config = dict(
    encoder_bias='all',
    text_encoder_bias='all',
    warmup_steps=580,
    adamw_weight_decay_other_params=0.05,
)
Rows from block 5 of the image encoder of a small contrastive image-text model, named by matrix and row number. Rows with one number within an expert belong to one neuron, the router's apart. Each number is 500 + 25 x the weight over its row's rms, rounded and kept within 0 to 999. All counts start at 0. Numbers have three digits each.
Before each expert's rows are labels from the 100 images, of 14976, where the router gives the expert most weight on average: "top examples" is what is common among them; "patch colour" is the nearest of a few named colours to the mean colour under the peak. Only what is clearly more common there than usual is listed. The data: procedural textures in two colours, tilted and lit. In brackets: how many of the 100.
# router: router (encoder.blocks.5.mlp.router.weight, 8x256, trained with AdamW), inputs 0-255
# gate: expert gate (encoder.blocks.5.mlp.gate, 8x64x256), inputs 0-255
# up: expert up (encoder.blocks.5.mlp.up, 8x64x256), inputs 0-255
# down: expert down (encoder.blocks.5.mlp.down, 8x256x64, transposed), outputs 0-255

# expert 6
top examples: blue (53); grey (47); pattern colour: teal (36); ground colour: purple (32)
patch colour: blue (39); purple (25)
router.6:520494520509517515518517448521502486544504487519488484565534511493489483510527439492534466468523514552525483451462495506483477508492505474530477542517433541477540492503503467511495522526499544478488536468510487501523535477493526466484508528544521485545496469476479490458486487536537503485501486550471473456519535502510513515490524503482493490468448532463511506504522492457491490503510504478483496525513491524495484493479539508508491510502537488500516518526534512482456511490527554519495522461473550477556508488467480510477499477558510492510543470475525459535492513535494462483479478535518493520501467459458477523467510501515513521513514487488477520506513512529510520519504481495507473552468514531473532517516468561485484488496504508522522526484511522475499486494505524
gate.0:489516521498526498466519525512464501517496534458504473502476480500512479524452497479550494501512518490491531542497504497492539444491532490537523491531503473486482504527518507508505440480464458537499507526479490511493524522528494555476495480485471507450482520530492480498488486502469477544502531501473518493487458502536517499470490479499544463480511526555486549512502555497501497560497493517531490474499501512462488469509510467495561481483488510473537473492466502529518469518458540507472518524481492499478502511501519496454515484459485527487450525520515457498491529492494517516525505477500470511481542566506533527518496505530508504468487532516485499474513513480529533469513544530497510487530433475507508469509497489480533469550469455534492480477489509502484527526501458
up.0:484501535493545489474504527500492509489516469484464531503500477499479490462534481560507516485469524514494508504486471507505478528495509526552501519502517484498522513517460540494513565523468463473500506483530479450529494480515470486455544525522524509518486481508503519471483490492534503504526481470478568518506509482523523468543475526472517489533524481496529530532526455523477543550504499550565537528498508507480478514478464478530491492488480452481481492473511494501462485471521485462509478472523505505473506510476539469504488526542472531482498510470489514457494515486509501556436514489487493486467489470534510528484469547506520533498537499514488520475527481500488513525487495525515504474516490479540470489460505537446559514471456482483495491493515483499498521478502512
down.0:533506483470488479473513496494499517520512517505518446485513464490479485496520500537523476473472473489482492507491466485487566475500509523511517470545493481495467423534487506495539511526510446484548430485537462511486475469489471542548460462527464522497440491519491492507498521464530512499498446534489493497528507467451489491520479489452515498518520488497516464498519499501529501514471482512497497496502486488481506515468507460533512496512530501555469502489494529520499480506524514480524484516488489565506498506537501513485504473496536448444523490535507512510509486470502504524504504573515458470498476482495459522488482531477514520451525504481509536511489466473509465514486492485473500523491503475464479494489505494482481486515545483479469508522530515490515570498468493
gate.1:483495536518500501497489523460498455545531498467477512496487463508529509438473538490474469478484480513452506483469470517509510451522476492506500502483505502474497502472502495492490502484502433549544479511492497486465500520472456463448487506467445496506524489487514503521558474515487516510486496480525517488499555516529531520521502506495510491535507528457467495541479514525489496510523532561513499496453503431508469524535509469502527434526467507502500469496482491488501516503503469446456474531514502512481497513499466453491512508465478528482500541516524503477468486486499475493537530483443558497480534542470501437495486468484482500498524519502498483498494488483533468448484511508514467470485483506499479499527505471483498485527469531478508515477498522505513511533502493
up.1:520507552492551525512560486528514522513567467465452471473469490473508516497479513522499501496541475528484499490492500495487511492470509509477498473515485491506493485500489525492514504466543475481486509522469480509517510496491514551512510539495483513490500465535484518492465495519527530455493476516485480502496488505503476475478526523422540497511519477531469496493487468468540484474466493503524527441525523494442502466486501478500496532509492472485500455504540534551486510515507494521469465490502504479533494573519531510504470468483472506514542463480481492493535503530536492495505486499452493507496495520534517498515478545492486476465513521452491494467473512527471495558518526506509504444510465502494516508496514465496493500483499532514472468567509498511534507513429506
down.1:470523495567507542526514497497480485557511532551496531498492484519498547525514567482478537477522553482491525507505465521531445507495504531480519491536504520521543453544484526481479474464471480585500520492463478524480501522494485490484551501510490524489541459494476535516515511530504529508504456518510491502516497506471499527479476497496490538473477530514494513519485490532514483508514489505564518479505471492492506445492552496486503489473501542553496520511515478499487488494478511503481565470509522500533531502461500497505446493524495521503571505493480489487499487513485502509464500495480540539465472516493497514518503506520488489505494502470467533501503502484551501495489519484469458502498517518503489520505500509509503534511509502533498464512482470504501470553434486
gate.2:492511498475513549484518534508526466500511475435509495507528484531464479492508510499494507504465509520477494490516521476485509463485501515475499466491520461518476513519465516522493482468540470556517492530521512496486507482503428506468484544484515542523530494551529497532538510490464536502496417508473531477515513527528516533481519523539483510467526517514475500495465516522496497476420528486481502482535501514545496481453505482487521490515489512525478501485486529512493494497472449508558527544516487459479515463518516509473537477479510529527458493525508465474485508470498499510499530489526494484496510546515438490538500514468536483499528533523569509505492548501498485487513467481511504537514476495531486515462510508487487478509501473482528478471502508476504504520503539
up.2:537504529523484538516522537519521522538512487459459517502529561532540512507475500507505485487530496512499490480512476550499491537506501528463531484518514496500501481476534482521456534453496496505526467521528510411470517501535464495469485548538497519481501461504509486500491492468487542523486508544492519464512521507516532506481523523499493461518474520526469487506481520491477495486461490485483507496515539504512456502442511498449500515541488504485486527528492483549531477512486498511555503539491502505497501500501498538441488478459498521498522488509509499498525501479546502516495507516531511532464483576531504534537508533487515508504515493508517527499484532493530494457525508505473509536483488534499553536520493521506549459462428516484486495496491522520511522483504506
down.2:495535553544530504503493467513528538496476530493484512481494513509478549443480518488469505516450501521477487502511517526483456499507518456438512486507429519499513565537519459535480515460495471464501539468487521524465463465482514461535471443526492532507541511537478501481502511486456472571489490513497465484483513492532511529526467481507498473528534495511468491516473500490473510503477498510534518531491520509498465549522497490512488497517499461517492425500494508516516475528502513487547494507498470489495531513542511536497474535500487464472527496477429496507498525510529482526510501497501529480467468496504486481496494482520493507521514502495506513487534503506565520515498518488493499479491489483495508521549536495479523497510496486560490522496500520495523520496470476
gate.3:509525497443479491451518524466529450497525488516481504530503476506542511534493485458539521491471497527462517493490484513492528484516486490506483499489493521492482510513490543499463509522516481543482528491521524482514500502437434501482527518467483495531485493538515472507486461530507513529468490502523490513477524488482470525535527502539481535446494517492484535503519479495477511509486520515553497502509476478538494511491510477491506455507495490497454468452492490476559489494457471480459496554495489521494508524502475518482526503507495508443487552500469472516480498525473527521506566466493535490517520542513493492516502537521482489523508505550535524486496497492480536451523469490507519525492529498508574429479480507474514518501477486495471514494518486491463564510513502
up.3:480491525542520523531496487496460547475500529508499497473473538497528528441514512538482472508498515465530476513505510512492512519531532525476491507515519474523520499521475472527538526455483499464528505505501480479476516471488579521480483468506489520473514547511487500476540489440494505485515441528484507497539501500483551471491502491477502465543535471487522483483484537497498472494503530493473540485460524508460469507517503515476515528502503500517535546496500502488412485511568544511523518448518516481481480454511534492490503488491473495541515460512490524480489524480521486459504504531500496482454500464512496510499503471478499521475497511471441473530469510485537498512498504520497509476527459490485460516510522476490550489511472523501516480501492513498524446498526496
down.3:511480490503512520527502460488513507515492422407492492473533514554500517557546469533528489479489503481557489486493505477523387531497506513521520510463489533489478548468508499476491483517479501501487482501544487493538527501507522480500490504493527486482490506543515508507496500446509531537523546478546474519496505518466512508529516499496507498514508507509510554455501480487501468486483498507510497530527529556508509492522428520509521485484523498458515511497474514492494468494494511489473502504514513520540482506479497510527492518503528496482545505531504472491461520525480490504518493516503491523454500451507538486492496498499500480517523501536507509495506523509484501500508426501577500484510496495539527565483509469502457517501473505514487517520499519507489480490505495

# expert 5
top examples: blue (54); pink (37); checkered (36); ground colour: blue (29)
patch colour: blue (25)
router.5:495501503547483530550554467547488523542469513492525537531511527489467498483525509517538537481526501530536512501485509496513476505494525533523495521522447505515513524490509468477501538489491508512480550506507480520502510494490540496491501531555507490526529518475479478495513482482519499485501475506488496504523507507510522510466564493507472502521501504488536510505498452471527496490523470486496513517502515556484522479499532536514504551480532545489507532510504487471476494474523548539523509485438504491537541482469516502489479500487494474496526497498522484521484494501526463500452460507509498555481499475485474502450525493524515451523529465451458550482527467551495539510524470504531440534489507521513483499492452487463481473513511504529545522482538507499522516518527536
gate.0:447473433473525486477461522486492500486516513487524496502481467493515510482535536549479463479479484476483502542528519492502518506504469447493508469521545479491505504508530474521532514515504466532522488543527473487515532549531488487482489472483486492499489493510494522511493526468512446517475459516512513488498469514493493490514482521522523520478555512503555488478477509510440510489479498512556466484482504513508521526483504473554495506485495499503493513461481494520513459503531483493483537450518523515453510467500517519518564487437469536504475502499478482493489467508486536550539562470500504485507517521494515481521518537465485503486514510522545481527494493458484514487498488450469506491514428505504505515519498493500526486480501547483457526472487525502454538507517490
up.0:523495505515528486456531468466488488485503489513510479480487496515465477486497506521499481506454515502512519458472489499516501518472509503530534567482459493461521467510557464508528460527492483496517527521514504536475556486509473482515453463538506504478506535472493549472474507487506538508473481507518509489551491501524523515494510518508466530476514510512520497507453505500500486481515468503555459523473480513520505538504501503506475483552479501511507512495448469486500490493519438534488527493547471522521506477489480504538482501474465510534501508522516522481468514499530485571532519481512514490464498483499494476529497450506473499483531462466515522462529456486471468484488488476496507532541510495536449513513514503477493528457513475471480484482464540465511484480564533
down.0:489535512529547516501462463485487519489499532468500502489525517556492465511490475484508456514519479478514508501483471467474462539491499511471503509535532510462487510513502473491517507494505551473507520503488489491481476482492420477491481457501509517461490502430502495520551539504536482529515451517526502485526504492497557499503472494526498480498514498526506458555485519534478477485532509481492513581497527505523520553459532498483483541535483510498508509478540478461505486508520488455464535491492477498497527475519505512520492502491506482511500534468465499544509498527512526429516493459487485580520541481483508526492508504523502539472510489468540501486500494493537507516488506520464457491487495480526487550492514502491504479493528501467511513482467518485517480478540508
gate.1:477499559465543512450487535484472531489505468517521502497537493497492507549532496477444496522467477509492478533491448504518484452494544464491545530480483490485486514504462492480502514468468461511492508532538492502488476522549432491513500468486474526515514542500486521534506508502491526499507460459470544520462521500511483501505471484531496496485508474509464464516521546493511494526522494487534490538511501449569482479472493448460508506522483518511463502464469476500528516495472497498427468522485497524463515495495523464514509524508510497495501494500506537516540477461458469558482478518506508509487506518505498492500493481479512527497494437497492485500485518498452472512479520506511494492472508468517538529501519544535520496500499466507522522473502498516481525525452486
up.1:499476488530477510551474479502512479489491534476495481504456506482455490484477505496564497521498502473519513488484533516488479552490501538468520461473528488500513506507562488535481467529528548475502485483468508497488533453455572515476503535516474528471485497516516484502501470480493533524494530510521464482480485507509515511495539512473537530518515507529522508523492491511518520484477493489491488492519499541489488545568504551504519513487524480523506481529499499529462538502496516507565515516529480501538500490490473531502483481491545457496497520498496498466484511569559533466516508465511499456503480469496503511536505514536478475515455516523505513500503490510521510540498491500471553437530524531500504477497515467459475500509523459477464461484475504503511460499519510
down.1:550487493521482499485510524485513458560480471550489475493529491418507499439460557499510461482457483532506507520513495517521505483526493449504494501476553457488467497527494516507505528473485522558468447504480515504469495481532488508469502482500493511471466525523479528491486463520472491543485486513482486491513488501524510491504492513522487507490511523513498516501527494516464465499456525458531527499529475508496511530480482457533502504521462462538517419481497491498515512468496510462528438507504521527511450506518518512513487527515503501501470507479498502493480504442505509451464508489516464485482454508501534542512477488498516503493487503494485528492494468524541526501486487489501533507482499508504494476505477493473508493515525435478557563517515495501523529513478503
gate.2:483505560490509518518507538486481511469487482500495505524483502509494514471469488509514518496491517501462529535496496512501502544506529470495521483543531531466504526515483545525476496494471443502492524528521517484483521544544462505475500534503527544500477553490510524499459508448456519525492502489505521498529469486518485474474447516557545526424538483491530515508506493476508490493514545461512531505480468509482505478506516438526532461484490547499484493474492534480498535513514458484497508527477475496458492516512488491462511452522512501512468530530492504487476508483525516514487509429505492476527491499508511473496479482478510512478503568546511517510500489514488456480502458480497515525501496529495519493477500492486483506477452473498460513434476481477463533522480526
up.2:505509506486488494497564499502498485462478527536469532472475506497554516511482474466478515496547516514499498524466507488518475506520492507492501503459488501487514551532507502473505510541481485461503512566492477493584516543469488457517499488504509476484495540485505509467502505491463529501495465531501516466467475501477489473498476533516549499536549482482485517515481536510500483560514476483476496479472502507496462485515515497496456493497479463493511507522486530487478453484483527512469532513501493540449535464514501498453482491470496453468539496491519511486506485522478515554468491475515485458537500506528460523533521521521541498517493492513531504497533465526537503501527511503539514487471532502508519536502498477495545534464464498476529515430533475467493492532498494
down.2:474457435497490527497510543502502465478517408529517483516527498501497512539467543521532442498465498504499477504523496499504525475503498488507530494480450467499533475483505514508485522497479526528534536488483505477533523521512506532479518481520474493517549532475497492526531466479527472498466502535500450495509514498503486516539476493504511488493501510479500509465488520456502502523470487501515474409460520527511514518439444525484474503499472527563481485504487506496490515506531525515542438519496546477515473496530507478533492524476506524545466531494521502534485501504506504512547476484522504498474519486519478475522534512474496499516492476502517511499490527496482511488478497470504486493518483490573508492524499496504518489506520436537516452486489490501516475532544495
gate.3:507503496469502463492505482473484474507516521472524512532476500505470535472506532436476506504529501460458479532479496477499508492484493493468493499461549479509517498476529566495510502456511509528488498485505505525489500507454489512495524492480504540509518487530464490520470529489493526513495468518492494531486497480490471488459488492488523509506456537533529475479485534501500507504486522487497501461491518477466509520506532528520492434472513483481528531535485521484474483533459501474505481525513531503494515527506506528478516517474508539517442501500470459473494491471523565596527473503507491477492544536503525497548497523473520459514483521487535485467453514529542478530485505466494520530528562483504499476512485512545494484438536507463462507484515510506469514507531511
up.3:449491473486478523524443486497439516462475520471502510513460560483501492516504523512534499521458485540503512494486514476465538511511527529502486477465523515499476531519486419497484439483478551556502499531506476510498460511495492495480475539504514479513498540502484479503515452539492508475526513486502476488487477529465473497511468493515500466481510512481496509474486490486445488513490474483550507512534501506493510496517486462496468535489549463519506516410531503524457471519476474519503487501499474487502517501511573508493472453514467515487529473478499499498493513524517506475525514470489498501529495516481517478474513512521513513463521542485466497490515462529526469493535510522490528471490478501490494498476476458489527503538524449508506493526466497488507472532544491
down.3:478514473484473484484542487451568464515489558495476485511524507482512456509518454504491536493517457514415472517492486523461514519487497507514480504469475505485437495484487476501492521525522495453494487505489512508483498514478470494509486543424523528508501492485489473500478504519473556535567545494491509501542477501512484485563468513523499508410546511487506509512512489504526484481405543508459507555522502498511497487499517497466504515536492446485482504496510505524515531490504510493506493499502467528509505508502510475501498501511496517499495470491514490565499502464498508510500510541496513472539489492508517513483512494510512507540511502494509487538508495498484489481522448465464489505518490513480506497498478505512554491505523494499476459532453489505489522478485492

# expert 7
top examples: rings (56); brown (43); green (42); ground colour: green (28)
patch colour: brown (51)
router.7:466472486538566515522499487533492546539464476491499501506518511482462481523505499529544510516468522494543501491504542512460482502459519496486501514534482519495489491513494494477494539496487504487474518509493477476506517489504537475540466528528521509481475440476504507469532511492530546502492481461482512480527486480518478459497531535490483472518472517493507532459471487489474484477479469495465462547524505542492492472491498475446470533468543511490509493499511500435487511523511480539511527451509500487538467483485486472469530492536505499486526483482468465508505539507458470506519476532515513539495470491524512497475459506503509518507534528499486550502455523477512548564519480537521483478486513504470447541486476517452474485496503471505513497511461490497526453490512493
gate.0:497502552472503528474520450494530490487548494559459488487496536506477491530505480481461527473509525504524516477504506508501468498497547505535467518505508478511489442504468512506489483469516517529506494480488518481491496509502458529502530505497485508484511446542471520493501458470497511516487452420480498522487431534530492499492448491490482506485557517515489531537495533507487512466489546518456483513517478473518522531506520473494451486512506469480457486471515478509506487519461488496453522449496500514472478475528512488480527511450511515494486531500482484528488514474483503472457514524498494482487467503477495477522498524484461506483489558501503480516516469444525511519498484548510520482509524493505495485511487492511516518529550510486442487507500492484540501575507529
up.0:508482527461484499512507429512469504512498521474506459498551501547517499516516468457481490524451510547503522464487507545516494500472534490466499495436520501455493479478501514495485502473465498509484506528476499472510508509507409499449529502518511495503534511434489514525502513532498490478506486522516502466496526445498531512535493526508481533509450500448529475552491493487519511502506473473469463494473517526516488489510485515516511539534504516526524557497472512488506514548482509500520515513494511485477520555491463530514484467488539460486534498525531486466479485484551509513523466490500486527491470502496540454467516510490535474503525481502526510490450472534508454523490486491532486495503501494474518548490511508484489480515517520528527450474489512509492525494483517
down.0:472491504493508486468467541502422501491496484494484531497421507514488480481510568497476454492512500486473499495486500453495489484498523521492484542469515519528504507523516506506479564467504480559459530501471532517489477503501503492498472479487476496507532509536490512495482513495500505490486454530608533511527514495548489494495479520484474517504499500519482519472487480523524515515528519498487511483474496517511510541526478498502521496515495492533535495480523506517494498492495477505515481500506466527504509485515516505498515497520543496532500517471445487480534512459503494517519484456507505557516546513467552523532512448502475477467486510489530481524494491485466482522504492528482462492510503512468501511453459496516477507525527538530434446493524505447493528546471516
gate.1:486472495492496522478515503512540483514503488462501490445460480528501530471486512486497469528507499492466499515492531494498537506493462546439461484466542497511552494505488540418474475453501465522509488479485503468449502512461471493486496476448483558501491554503500529542524484496515508478475484531512503496501490487488515503525500513494546508526506503465484513484464496505511515501512471555492540452521512516509502532470464484521532484554521508504500521493494509539518522493445510507489502486509466521491522464483548504506518508487488502483500529484518517502494502475492499489507529512502486495463492554515525499546447480466461505478477514501469487470503512513502469520493521509504548483516528488504475553511533466453505481524518503511446462454498475500465473560500480
up.1:490495515450515497495469522484488486507525447534543541485499489483510482561528495487481493506466497494492475449494454501540493479448546507524496503523497465494508538489471499488479474475499489493508510495521517482491462482489514530434521500506435449503510481443491492485506499516509495488524511488460497507524513494492499545509454469478502517515488504566536498476511468476487527504520499520560502528507507432510483491499508474497489494476483525466512473515481518494504489512467492483461477514531511482497494514496499514519479504532561524503472516485516492475528503463490542518458506535524494500506519488454505447450546483489509501505508485517567504516545523493495464459500536508467489473484460491537490503496509509511532492514493474534515519522476484516489479554559544
down.1:451523513504519476488523515487524525463498475479494495543485507532508529527471497532538457522533437516580509502513472520514495510500486513516525498555534479510485482490492527481519486472484439509460522509448511517475500536484511504475557543501481510517537509517481496475483459513496500513526518466546460523507513473492485518504477495505505501471514521505511488478490480470490526533523508493504541565458505479504479493550470481498477445501494525487471581488468514547509506483473487465517474485450443530483506482499493473506493465476527508523479469515511509497502505474547516488477513530492491498506517469501531497508494477512500490506530548490494517489509516519491489537478464511514541500524501498457501524514511492483457490488482532560465530493501491494497499467549533
gate.2:477476517459504512430450481552508492479532503485467475523496502480472514485498516528499507478457509501508478519531486503493492484518454455521509486483513535504486510478480497490533491503491486519507487501488486461504486509489496497454492492441511507497484471512464496470557504535535479504511512505484540515499512522522506486505507491478490532493505491501471499482533501537497522516498476525544402500521505486528511498482503469497562470493460510507470522487505469541546476500481533517459464475499512528466498469483494520503541511503552516528483512495477526497507505531479519522502521479462532499519505554528508455508503544479507470458491476531505472517449513440493513493507510552506522455506504488477463530501506466506491503504530549487517546541463476525463540487460516
up.2:528532470567472500536536494496481536471490519503508506512524510488507478501505502468547496514531505518555483459501484476477563523505520520464489487511502466504496504535544502523477548511523526503492526495525523487500492487500505493539521529548486476523516519551504520520432502491513523514493479561485455478531551496473490507489506500523501500547486473478513491507510541488484486520487475471468531478500525493468475533513520522500433513496491501535493476485456491509474493497485525492524502505492484473541491514511518534485494519465417481512483478515513458503493478474520474455530459509530472475471499449484519517476499501514471512519529479473484520498540482540520516528504462479494489538526510483475568513479505506484524474490480526503506485473513542484540481539478511
down.2:496513507505527482503487467501546508426488481570491510477536493528513495445540512506493529495491522513522492488494492503504449506493517469489501520512542528525524544550501507498468487528513461525506451496509478501517535502511473511536491508516507496465537483515498513491508496492498518487486519486470552500489462526496521522498477507512486538432463509499497532539488509498480513486528509489540511486475515540511503496514444493500514459501487503497484473500489494452505474481487505492496486513499562482513519502538510493557506510472475500478499477500512499521482456489517509539486495471499489460496460467514464543513499528540510502531500523485480433491493492506483500500492421482564493496490500524556523491453522497484542494480474507455527552489504511472511498535572508
gate.3:476507520514507492463536488500458476496445490527477504522504501492461482500467488484489513495499497510502465490542473548500480506501510515484484507494476476494494491521530553483523538516491546513480487491485520483486479491488467508454500478503482455488472477517506507479556517493492497579477513458505515499517528455519467483497442498493558495496563530496509487487452481558467458507499506483567446521483507459507495525484489452481527495528469510498467432462523478471516478522527500464493510498513461518484509461546501494470510520485464501515445521539499486493491510534521521564513498487509493498484509534517501483498502510518467487543474497544507498481511503502483566526513496501493500494499485457502513515519488502479475501462489477479491527537532502501485538498457485
up.3:522512484467484505508480487482527520458524539499532507513477524533513532476513539493517513541501494494495507534465517484478472481477472479546503483469527505515510507475486461522477457488480449515507471538533499503444491515485493472490495543494486503547495512495486484515469475505513513476497444544470538495511489530482507526488547508519441507541472490545471489531534531458511539493502464517504551485529493536485522501482515544505496516475517516492510514499496503539527481514468488515515464483510551486470487510479509564496484509525541507493568504465480530487504477513485521492502526494491513484499502533492471548521481493474505491510546518508530479492508497508531437444509492547480510516473564506480488504495508500501534484526542554502531491448478520465472495493506506
down.3:508496534511486529512536486512489497464488505463484495471478513502502485427495578507488506507502490491464492488500478514509421492458518517486491501480502479493470498454511509504491489463493492545497499484557484505484417488517516479510515510447496470498537508481522486549501487470498482488530564526417552492466457486485467509525491518491519490535482512509491479560502511488495534483504479501554489514502484498503504496508459502491516509492501505478500434520540493513516454488496502513505483486490545484514499508513475533525490498479476474552474500478447493510524483522493503525503486443502535446510518489516485453488503496504492538540505504488501502493499483510568496494497489489479503513500505479530500521472520497507542533489479473562510537520509487474495468515521497

# expert 2
top examples: grey (69); ground colour: grey (51); orange (38); pattern colour: orange (30)
patch colour: grey (60)
router.2:501478496547481507548522463500515548540499510518501531506518526484537525527524444510525513487511498527509521497464474492463472555502532479475525537526462526482498499503520469498505515532479523514447516526482517465510531517500543493520494516534511488530491479501493501471496512506546544489505489494528479454545531520480503495510505478506507510499444526456495516491498468453526478474502507482488478491482524519459490485509489560511471495497509470500535520516525448488464487470517507512515511468490527453553480510510473482488460486546479466519520486452495484487460497490476469520487462523506518508518500502499475528486508499499537474506523461469459527498533452546543530495505480509540441518510549502469491513497533500489440471505509483492549506508524491496511471486499466
gate.0:517495497523479474453508481525473476482512538494511487488489454487517502504533534444488559474479507522494505511485501492507495456492501498518475520434569489534496491485517474511517508494525492550499533502513516522493514548482454514483482529496494557523492524502522466495461515522476490490479494507510541514469504477530474462489475513524473474497528498462465465540475517529484483539505529473497531535517528502481495534518499500524526470479508495479469499513491474527498486498453530441463520472528495485526513458496502479496515490456476522468490562508505482497473483494496532477516496487500531543535505485501488576542466483515505468523501546529541494500507487488488500514520500501513477462543518478471523484468488476538534489476509506476448494471520496477514505527464554
up.0:530509485488486478487495495485477495505466518496533569490510465527517517446484498482498538478525484512509456520468453446508471513518497513529514449474561501528484499486491474515506513501490475486504497504489522467544459502516551501503491511467448529504529495500476465512451504480475487512496554492493540541515500518489505500509478489488447475466484448489536495490492537478515517523507520475468541558500480499487453519544512505513536529476480533504493491503458511508512493493481490484529523417502504481446508513465541510448525477511495487519512494505525468486502516477488547486459462483505500500499525467478483536495481502483518483525513563507532510501500486509490509493485478481520466494519508509507517451505482457543506492471448498501474492495516543467526536500487486
down.0:496505466472478490477481506483487492553491540587482519509519478501504517524550486491539556502486494458526497475471469529534543496505493504485493527453506544474511508527513512478530508499485508488511472480522524511501484489521525500485481498504492504478543507533498515483519476508506534512523542527509533529514558501505445504513488496501493492537471504493476449496497518499500493508518476516538484431478505502491500503487522484505501462481495529580483502486491498500509547529506490541497493518503513506487475507515489516476522501491508506538479499506471494502478488459484514543522465504500490477466573508532512516489501506500479500480489453500475502499503484420582496513491505493531498490480529526528517502479529478513483494508461512473502547546547543526526490570533494
gate.1:530497515495474512474509548580499472523510506494492523492502487497482481498492467497467521484497479517456490503513501545477494477486503479526529527460539490514479479480559495491466499439531458527540499514505480468542534530527418511509525496496497487490516507478506500489464470491467533517450499477519501478492484482487494504492456485509466524490515462446455469544503509512489511508492529499459484494517519503506526535535497490473503472500517488519515487477493464531563503492485487483424551541503469539527526492448474494462484532476495487493468488508519471485491470488482541519492480507500492489542495504503520524494482507491468537499514524522497490455515468442514479495514486509493537539513498535534505512495504484525522496490505490460509519464497530462490519529544468
up.1:509472428459503510459456495451522504523498526441505478445503486518525459517460474500538495498474485531468502513501503471499512469506510505493479514508514495503492513517470491511496486482477510438499488486474486518473480482512536552470508536511463499471452506537498498509497471549463484492502512500499494504505525520528522486468516494486544458479483521524514499470511484488539498523477494515441527537513471481514485473510461482518541529489507517481500509521473548529475508509498492522541473446496481477511496539491511505475488491455502503505469497501508508501516549512527529491473466534507485500531496474523502477537515498477571504469514553510518496490531506520452509503495551497541472535460437500504456492513492537501491494518456501498501464507526460486468548513510485
down.1:573512559523532561489490500485481468421511493516479481472466507484488512459488505492560445471511521500503496476509499514505462464458488503503512508537435519461490510494496505526499523539504507489490553491502484525510517486510526517509465483487542492505490481536500487499510500503489478434482492472467481534494524491492501506497500477495506497498486502513530508470491501524503529482518496517490513473493498516510485472482436486536490455509495557502498542480510531545486515505507514509481487518500484476498522515487514422535476494519504521514470463505528490513518552503487487437497467486537506499465554482474483485485494523462490534476515464474507509507491510491566502478484475516502479510475493524508482498524477522464529528542525511543514490475488525541485492444517501
gate.2:491474524455520508484505493476432512476517491431491528535499461519498486490528532515479511519460483491489549481539473525496500501479550490534521495527505477503449450520505512495514475444494473541511489473520476518509467514494484503512493489485517533530476492468512488498528453493489488490453471532486510546498504503512454508482481548469529499496470527513509501491455535530487507505502506477532545521509503465526518503480523495495517478466474508519476451462491511501522501505466486516526482520521463489510494536501504528532519501494514524519476495513497510552508508478493506512562545501473557511512564541476522490532516483504436477479500477534502457519502523477501523519512522483490518518496494489493518467509477473483569482505499530512496480499488533485512494530421488
up.2:511516478535499454490500492474546500542457518528502491460495458471494513507486466526517513492553500510505520546531530509502496539546481476502512528506504502480558564485485538526527476497511524453502499517508517475509525519500524533486493459499545487500514541514529474506506533507506481479533533480507508545522498491507521478521518508523521510500517463520521504488566555511512484521514477533465495516514514536480553494506486501543486527537537432502560491546511547496522490507476510493477508494498553513484470437488507457533480539517494503521525487496517511453493511512489498527453485547514475519504491497490542536520499549488553513506460505475503496478482535474505503489506502513545478547492480476519473511490499488515487501494486482495502482517482498504465482501538493
down.2:438506486483517488466515546458471510509528499463539479498540502496494456514532518527521485508514519508520484510475510489506506510534503509502516487450592485508530515529475521517526514517490467497473525496525521482527514463500497538476524494554541474479489511522514500526472503517468531476502478499503505484507477491460493476484486502494508512479516487479526493494447513495487506495464542448472482431519494533479480504500480486513478469510511499510525567518453496471528532559470495497498564496507517502489494551526486486479500481529509506488517488525533483543542489534456521567497487524490476512502451536484503480484491482502521509494496557518502499485489494519523515527471493502534542524530514522488519517466485485496520485486550498507461472477478491534464495510544475
gate.3:460500543526500451465505479487401460464519492495463495487500500508486512462505530490534506493525503517479493475532541462500488490513479548465463517469526472488508485527501512501489492494537456552502507512466513492492508531449540547462509430489502503516517482475493504501524513453471487528471547521505497497502529478518515507500481493511495514521560512528527492485491544538501521462507526492527528495551537488512525513506537434496542474506466496489520506478490521496469483495516502490501471493520477478495493443493553506490525501490450512528494495547509506480455487466523521507505525463475518513503531509497502483495504499512521483498522521518500498472503498504518494455504497465485495544497504451548482495484484515505498513496507512481489536417488527495504460516507495
up.3:522495495500520505497518486422509477506460471483489506488476527520500516533502511527486493516520510481530466499521524470519439519519549472481482497513526518556462478482484514476472481488487518514476516497515491452503515502545465498510495530482518523485498542505496468454492532499486454488506503521512503495470506540564513521510482525510491525507464501505510514457482512513512489544510532478471489496522474473478506501525480485492515524517544487502518501518458458508495540521535487526480486488480488528530489508482484489504501556478528469523548498473469498456463480498517463503535502479482490550470524541490522530507517470471510534499487459510484468495507499548519533522484494539502535493461559498457449536524499485517486501505443534459483569508484531503506460489520479
down.3:505480470463516477505500536499457477480495454413530505470532499483502520481494479481492513547480465506513515481504496489473514539517521465492510512464519471482517442457517526476543486519511527466484515503468502490478511512525476478483507487496494482503546476442492492475498534470504519500473496502503467514527454500553488501506496499525497452502534471501525509460507508515484479487494507514473505496475486553501534536527483516525460539484490512479526505472517470496517496466515514478525566491483490548479474486524478534435488500546510471479514506534460472463520509467495513475478504478500511478531546523446486427482489487474470509495486507487493498520498479516470486481497524521474513514509487499496460474493487475520485528510489478474564497475498493551522545497535508